From a checkpoint of a small masked image model.
Model: 48-pixel images, arch convnext, norm rmsnorm, activation relu, widths [96, 192, 384].
Rows from block 10, named by matrix and row number. Rows with one number belong to one neuron. Each number is 128 + 32 x the weight over its row's rms, rounded and kept within 0 to 255. All counts start at 0. Numbers have three digits each. After the name is the row's rms in percent of the matrix's.
# fc1: MLP up (model.blocks.10.mlp.fc1.weight, 1536x384), inputs 128-255
# fc2: MLP down (model.blocks.10.mlp.fc2.weight, 384x1536, transposed), outputs 128-255
fc1.580 064:122105090115141143185075108145146081115129079125123080141229131150145118041165187106112029146236094167098134166108096107084095100117147161106179107079083080115149128140107095129099120147159159150169078148132128091135101134122179134109072171099127191163073159104153152174096056097102115163118160109117074181124097126099074095129145070117105086135117090134158174117130163146102172094185
fc2.580 068:166094078143118138160106140093114142101131148064152105093175108149151136151145128066112122120097142081087147094088096115082122102115112086141148131103096077089115104138147131200128119153110081081054077083138156088127020181218115104154118149139099136084137082130093142146099121140182143144164112128137168081106167097134143144154204145148134118124093103104137044115074106147135096121163
fc1.581 114:042133090080133113133123112062138160156176060178132158067145110132191136172173096172119064131122146122151110105166113093090126138114124132138140132094117114118155167155143121132069106128067062098118087041137165032110140176131101142105092146141118124131157104130101139121136139163069141159108145158147149125145146159088126120105170143178140137234153128092162118082141128094127141108158
fc2.581 108:086123115122106108140189150142000104091142209100120144100104175125090106150162124112146169143156162115113116129079132150121100108141150104143128080134136118156129118141147096136150108127088145150158157098112113117134109123086112155154131108125102123170116142148193117091137127155141129144106176136162114131137122102133165139154101114114123133140138171070124144147086092136141130123142
fc1.582 105:208114156082140162110154142140145107195113207142139099144084108186116127140133126111123146102132098130106081109126147183192103119089112122111099052095168110095138158137080099096140118139162139167122092106116150131142134177141114085056138123102154086146180176152134112135181124158142136201116104180168142096114095135137103109111114126100134104130093123139111092103143091100110138097093
fc2.582 098:104077120133143110032132150135094116099136060124127164170119166170171125159147123116139111172123123129116075134142093146122118138134103111099079127147103102150193134125144156177154145102108108255108173113101133132126088142152174130221134157169146123094140083187065132142136103187091129104153088137109108108148110113126097083149133200161127122182138133116139134116150136116096144119200
fc1.583 099:101153127153154162173035146126141129120096147087127114035127150034136100065122137084116112114118110162092093118145108138110105108135088135104124130100090109085147152118150111107089175108053150121121151113133175146144110135124111102093105134117123121152096091147171157078189069137088169088126115124108170107158100068124072131053089107154118152156112157113110130125102119139213135052145
fc2.583 092:139191149116068173255153115116113136138092079166118175111101086131133144148147131149135162121120173102108076118127165153050133131106149112165141050090105123133140150121139109098161184114114098155151088126128115145097105143083131150160149118157138092117127126170158070053184129105117141084141125084156124133073115133120129107108159061103145141088118158130158057150091138105123159134200
fc1.584 111:136129123135117127111055128111082187126122116138109142197133116089161126132147137113230118128187154124152200133153135135052075174170189142121072135142157104179110152143141088062119135086139132127078195084141106154175125075154111131118087089105216102069125108122119091162035129159156162158169119091142144149180131102117136212070193173123146134189112124066149129088101069131174113103142
fc2.584 112:110132156131123138146094164102112148151126153152109104125123143163119099171149126224124115120160094116131081111103140129056111149126109155118074092107130175166045126114148122132122044098169121207101181121148176176123188133101142129203121124112125148168132250123143160116143147119076174192140106114123152126096113150102120072163126121122121152143101147131160124169095151111148140150197
fc1.585 101:119088118127119147143092088141161120118169130142186138110157121091154137176121123153130128130127173100074072146096136104149134124098159175139134147153161189158109123109169102157068087067098134136122109097183110120110116061184120099115158153142090192085101135161152119146152132183098090100080072079169142116114156077170129150132112053103160127145100120092134145110087111141186139175203
fc2.585 103:153097182087138137094054109104136125156163173098134094189134149126105124155142176104063086111113158125162093142116128114171114115063116174096171137124165156108168064131108180139102154157191127138143190121164193138120214143134080113149167131101128132156140197084243119116102078163084147106121142114131116134118118120134127149137158115137147147104140110122100095134158148112120142104102
fc1.586 067:148158096084151088131134107138112125090098126149183149128180122140171148097160139120155141175158101109149112154121136128112110069114104112154069124127131152095096182126058098078145145128136133125102184124128113153213109127106073122146127188120104121165160122124141151133110122112134136127152168135140112196122167125149079177049115100129109106155192116133148140135162179178169129129143
fc2.586 067:156177068123126125156145000135087108141139108110190130131108190120104124120127119145102136131160117127119243140137088166180103117064150123131130141114107165096081120115112128154105119096179120148136096090148093134135192141134134145064177100116100166131118129168149135096164127122139124124118057160105129082141137117144121115084136099140133138162148103145119118150149150127160088122094
fc1.587 089:106125108114065120093060163128151185167161139146175109155083137132137134105089140137141116092149134040058133081128113159072099152141162170150113073184128125105068114115181111147056172109082120145113157086164158141132166135101143106123163124129132080126104216196118135117102075156119113200141193125102175124106147113181088127130112088143131110167205170097143161141159104090111148081165
fc2.587 081:216096177100109120074063070079132156114130118157149112107128119099079129124130122138115151112129115101097116126107142119138137119122125162134153167097072161095121129092091148123150154141136134117071149126157215120134188099150150083160085131073127121092146116137148129149170083093151136071114108244156255147197126128117091121109149082111156163112168091111166117171157104081124132181093
fc1.588 093:158141179110142160154147110097142130125142096103182097162119101145138000084118146128098161127148115120133167106116139103149130141090123137159101157152141142117090082049105120142098117091100119112159138146129100091122128102154140165173106142134139168109099187103124095139113129154124146087146213123117150120162121216091132140121114111138165149126189141089123137051125000190138129123158
fc2.588 089:108081105104183116144151085085104153127160175133128120127124140128187192097114078112116133061117104135077255122128136147098103047178111130151141055150104119146063127121123155144140117134127121148122159152131130122088127118179124098112095076131161149112117140151141138119133148144098139117119050086115137112125098126123104120127078108147155069127170133142134160119099200115119169090117
fc1.589 084:154167167138117127118125120135178066121146134127173118208131085126115080109113070112138095155139096190085134093145100179123117195117104126127110110114118140135145115137151153136184146152132084120093129082151159122091163110134104068127129166085132091102120078140111136119114132166027124137125070153084078112170110108116105152159148116112128146101081064187093122131135150159124157144154
fc2.589 072:132119043076111116090105138106065153132159141155125111114142169098058120119118131091119140094120173121112155135120161125173136134110164147077105168060123096110077147119113127122178089151137161167131158126118093087126166129083126121079147110106061124113142152239093105119055154173106110127153154137127109147122137132154166127202078161114079082141146133123158152113081095123125114129149
fc1.590 101:094161154089162122060138141115129094120145152105157158150067106088161083066165149105088143183126162115110140137155097185202137121145150156126122024140169122134079154128136153183117137074149142142162136123130140137126113092149076141153071082133149103119141102209168152122167087131145135052110128136121112164182146166061152115234171106130100128127163172095095104166080143123114131136142
fc2.590 093:107134130129129082090123202158106194133112112086112133058131123072051135115163142099101094112141153160039101137091136121137124122148138099152150067163119107148134109135111148102106163177140117203134117170117120107155149133117133121175102180118169134149110114198098109123172201138089160105128145115146137156003111133124130135099131173102142095120122164130118090140124242140135136133183
fc1.591 107:127130135146169064161092103148114040114119108121115162126148121116147147140096172084134098131215146116174127127148064133116095118122117189049149146113114137133148128113109105168148156080128134086074107139055151125119126125133116181132120169151113104064143186145157086116143159127099138100157115141152119226095127125117095100099094132086166154164159116156136139140137165120107117063058
fc2.591 108:134108053037121114219138117133142143160130099145111075116145136128104120110085132127023109096089208138073206122146107086115145103109124143159113143148137148150163129102114161137097171066104123145023187145101143104103155156160127097082146117122050164151157144148197128179131067116118145131094119128128164143083141150126127151232110122156160158122091124136109088139121137114132127098113
fc1.592 099:144123123117131135137130138021147198151034143153176098128119255112102102114105130119133133088123123143124134130101138067111115087158104124142144147130092135105131162255151120115074143119106095125121126102124091167168152148138105136117129137110119101133086130144124106131123123164134120128099094144088110191144163119158148116122123124127172166157144136178158126073139164130111067123126
fc2.592 077:120138095118109188149115131161005094129075172139144142123144117124144149118115118129112070081132128134118131155113138121119103118123172132116153146151146153178150164169128151139192128149126142110136125180168110112102106129075103081105112150122109132135142115124123081175113193101077109128106233141082113102075139134090104143126112123105174148130108091102173116130062153153134122161131
fc1.593 085:128135171169103122115153102094165111105148156110164162172111119116144169152125162134148115156126137124134092140155152096065116166118061069139148049212074116116112165137129167132144119102097118128157118173070118145080129103150121080178085091116077179116150174128110171110184152143117143166075040162094147150086136118110116188103149125106156119061134209144130191099172108129123129169188
fc2.593 082:136131194130144129106069153128128141168131137130032131112121163148153103090150110067112133091088160150094255144109129108068127109092153090141126084115090162166124129145123139136112091077152134195116117129137069093164115111130138095152087117147140127075123102094130071108099164113101180156106202122143145127184137118121116238147211125097120129176170109166079207103124124145142171099162
fc1.594 102:163139110121087067156193141098107182138141096106171097154150140142195109065115089119151142132145068135117160121114124111130137115127121080091075117147090095119164146111068128123171201126143109118208141123175073102085126109105138181143142167121124088066133168086132182100075105108121146110096140114179140148096150095050140171111070111145153140097077159112134144121151159109143139143190
fc2.594 104:124178141154130141177149137151142123168129125144042089198139150114156143131125135087133133116182127139105142131099108097145109132134098145138085132150160143104122176118090127166122134119108137050080167115197162082117132119112107059098131108152120110145122077044205110159128090149146110130178119158147179113190127106121067118173140142115108167173105140091039083123118193139067102143100
fc1.595 103:108154201120110186075142122151115177111142117082127102148140071030163129120128149180089163116169137143145082144176164170098109081119128100151097147190051140107179148120106110122124106150087079175196179114135155152151117157194087114145139182100078105116154149112134117109170143144118157175202123083107145114153146109118200141148095134088133115140107087133119174114129163132104077104113
fc2.595 107:156156188040171108132202105112115140101146128119102186154110102151126112119135152147180112132114112135089140152111076138139127146140162123186089163126164150130158109147087127153112122114057115108154123080132083099084136158157101114094155143132160111098124130164128105147192075117132190127132160090102157099124147148148063163151166189135138170106143124111134171107110188086085125102139
fc1.596 108:105100139196112103140085038112148212134109131101115102200093151206137135164087134121148088124140145128097102152141094147135140108061134113083115134133128209133118158127143167108079174134120078208123090112183136126142135128080132187113100142109174151111155106190105144120140104083183112078072142116151204116236112184155052120199071157118191108074160088182159139103170126128125159151152
fc2.596 106:150208154169093156154131101163119079128132067156117097124152119170128183156166106188124123096207142123152112127123099139100136165071125143094120058122096111140104147193077164139081113114130104122094053112121158118097126115112141172068132140148134134101154129134073114136072064105122175172137129055140084131091142125139108148153174106162133137125161139149118222136139199146145149199168
fc1.597 100:116101081136099122138154114115182105148080172171147183132148150095082114170133133173094107155149206127132098151136096157199135105129110135126138119112114172078095138126114098139179092144134133110182120164129151107135151151052114112101175170124102155199096079100090161122162178094116183174122136152093129150086119115211149178122174119165126154177088117145131140162155088127109129097100
fc2.597 098:112129079132104062104160124146148113133107142107111153166107164095106135134082114146103148146095157135051120157138154128183108152071123141134255072142179111231160119107171149133119097082196125154076169119163154145100111160139135181130092177112159143147127096146070137135165129124115192155114158141141114128157142143167122143149187153132109176135108092110102150118146133118067130104133
fc1.598 055:047129107127179119217109104145089144126089137093160094139164099161126151132148137118155163080239102167163161139112136170113127158145132157140144119158188110091131171108140122159128138056138168080158189131101103177152104140135130126149086111137122152156132138116143108115122134116104088152078121169182138128118147125119160118184137114113063148128176132101118085147186115127128118176130
fc2.598 048:131129129182120102175159102117179160108135118145188111110131124110018133046187035172208114095103129069136104106184151122196144105131116106137123135124122148016109106083146126141133151108083151100111100111128081144094150111168123126127141137138154127117113176148139117152110140119129139122131134138105166132100044091136095104143117085142162127144138141093095146148080158111078170163168
fc1.599 077:134148174130091133101089177186029123094128125115138110162105106081121151103129143094189152130141093138112137176039110114094073111140054160139123143166134208184125142092147134124105113124128120096138112160088088152140126122147116155144135111136086064103169173123067172102102117123104091117119058101129103121110082158082110124125203145102111151162139164195089077119142159161142121126138
fc2.599 074:100077091181204115130121110043069105135120116138109140128183095105113126117139128176128119157196139140176155139107180130073081133156133144136091120170131127093165133166107131119114126091114142133149068185083143152189099177085129088177113137149122128175138082117116157117063117116101137163108092133104118100160102102108118132135160130144144135152125134211091166127142114115191154098193
fc1.600 094:121117141117136099115162129172107137118118119126136138181091126082149133124148110081144169121160107184160073121157172135112095152078103133104149118176131096103102073108151178100148200107102143094124121167123158131111107135166040108119137112146155109088053067109164050112111143139126136140104169158150098084121120109112186070167115119145139145083123114110110091099126142077145141117164
fc2.600 087:152158179177090147075098106087095127106126087143131144158110157129135100129128143108081112150089148114152110124109136128063120116160114105099089118128138169156166163163159126104122126126137146108118097118142112151155045110099145164147120130146040144138123103092094120112142104182188143114148131141102135179120134177069102074172090159129119066160103149130190179131105106130150060143119
fc1.601 106:135155137135151108126110068153175144119127142187106148103175142081133150048139121183188096100174116166108196114153139101112092115133091111137094126111155065134133097109105082144113102173102082152164139122144131148109116142116138145134111098129120073147115129091183115092144224190193203066156155114080100155151138153126093113094149198142113148141154171143144135134186129144145118102161
fc2.601 108:118101208124128094082121136107064128166132112109113097091142115149111113156133124110148135091187074102102095140125117112111149152133128115186113123136073136089115096129113109108099088188107132092050127133084223142139165153159108070187131142136153134136147172109083117138198162123098155123163132106112086113109167109146154116182141113127144144144087172137137133133170144111081088156039
fc1.602 099:094174153110078058112175149147156172116145126164134126135162160121129163096152126133104147101096184105114060110115106113120129108131151187106124134116102133162134110117091094135126076130174131084139074143046108175106182148180104121159121154080146137148119120149129098171161101142151092170150151223165123106128088119142141072097142155033117106122136120148099117119068124119076115048143
fc2.602 118:160223096147184134112212162117127115055109196109099130163131112168121139168131109123102142150105101142062158127109120143144112114167122109126021171108151125122098100162126118104132080205112130055095147115147158147121119143144109092068161169134110118091117165102109147084129136095098104123140091101117115113142102151136165182167127131126143191117255195144124143139169096140044133128179
fc1.603 102:143141149109123182158167127145141102107096099150096125061135148131133138091102103070066156121126144121220158122125116172032111146088125135072167031138157124151000097130205150138106160119069143104149129156095073111132151135108079105156080186099073146140092170160130156159072149082130113194118138129074109140134093130149010133188137074123129101081128105146119139129132181065157123123121
fc2.603 107:123143084049078089202113137149139139145119170153080115183158127083118099152114138095065142133126187128123096165126150124057141144161138163199127152053088134085163128106153128148123138186158128255078093121126081112110122139110135133054127135118167111124120117168156073130136172117070179139146125147123088105173137130104149119092127090124120114142170122140174171098090114140159124164154
fc1.604 104:093104103111062118092142066144107120077141088131174158118104159155131150185151088180133143145170114144143182201102112098153171116140149115183184110122103059127104096134139119143194098137077122121111135175226176152120132163113099136183102177162119146150090229171105146082119216116148136218156126138126128098129168112164150121215065124080138191037160105102073145107159110175122113174099
fc2.604 094:161190182070154151114150108153114130163133140167147156168131175199094154109130157197043117077167123128136115115152190112104119132112091160104114099136159121144094130137150134167134090141065162173077093116090113091179154153183113107108109118159162095075129128117162141149110122165119153109116118104123142148075146116135178128114156187123112164123118138130107151124109215134090133181131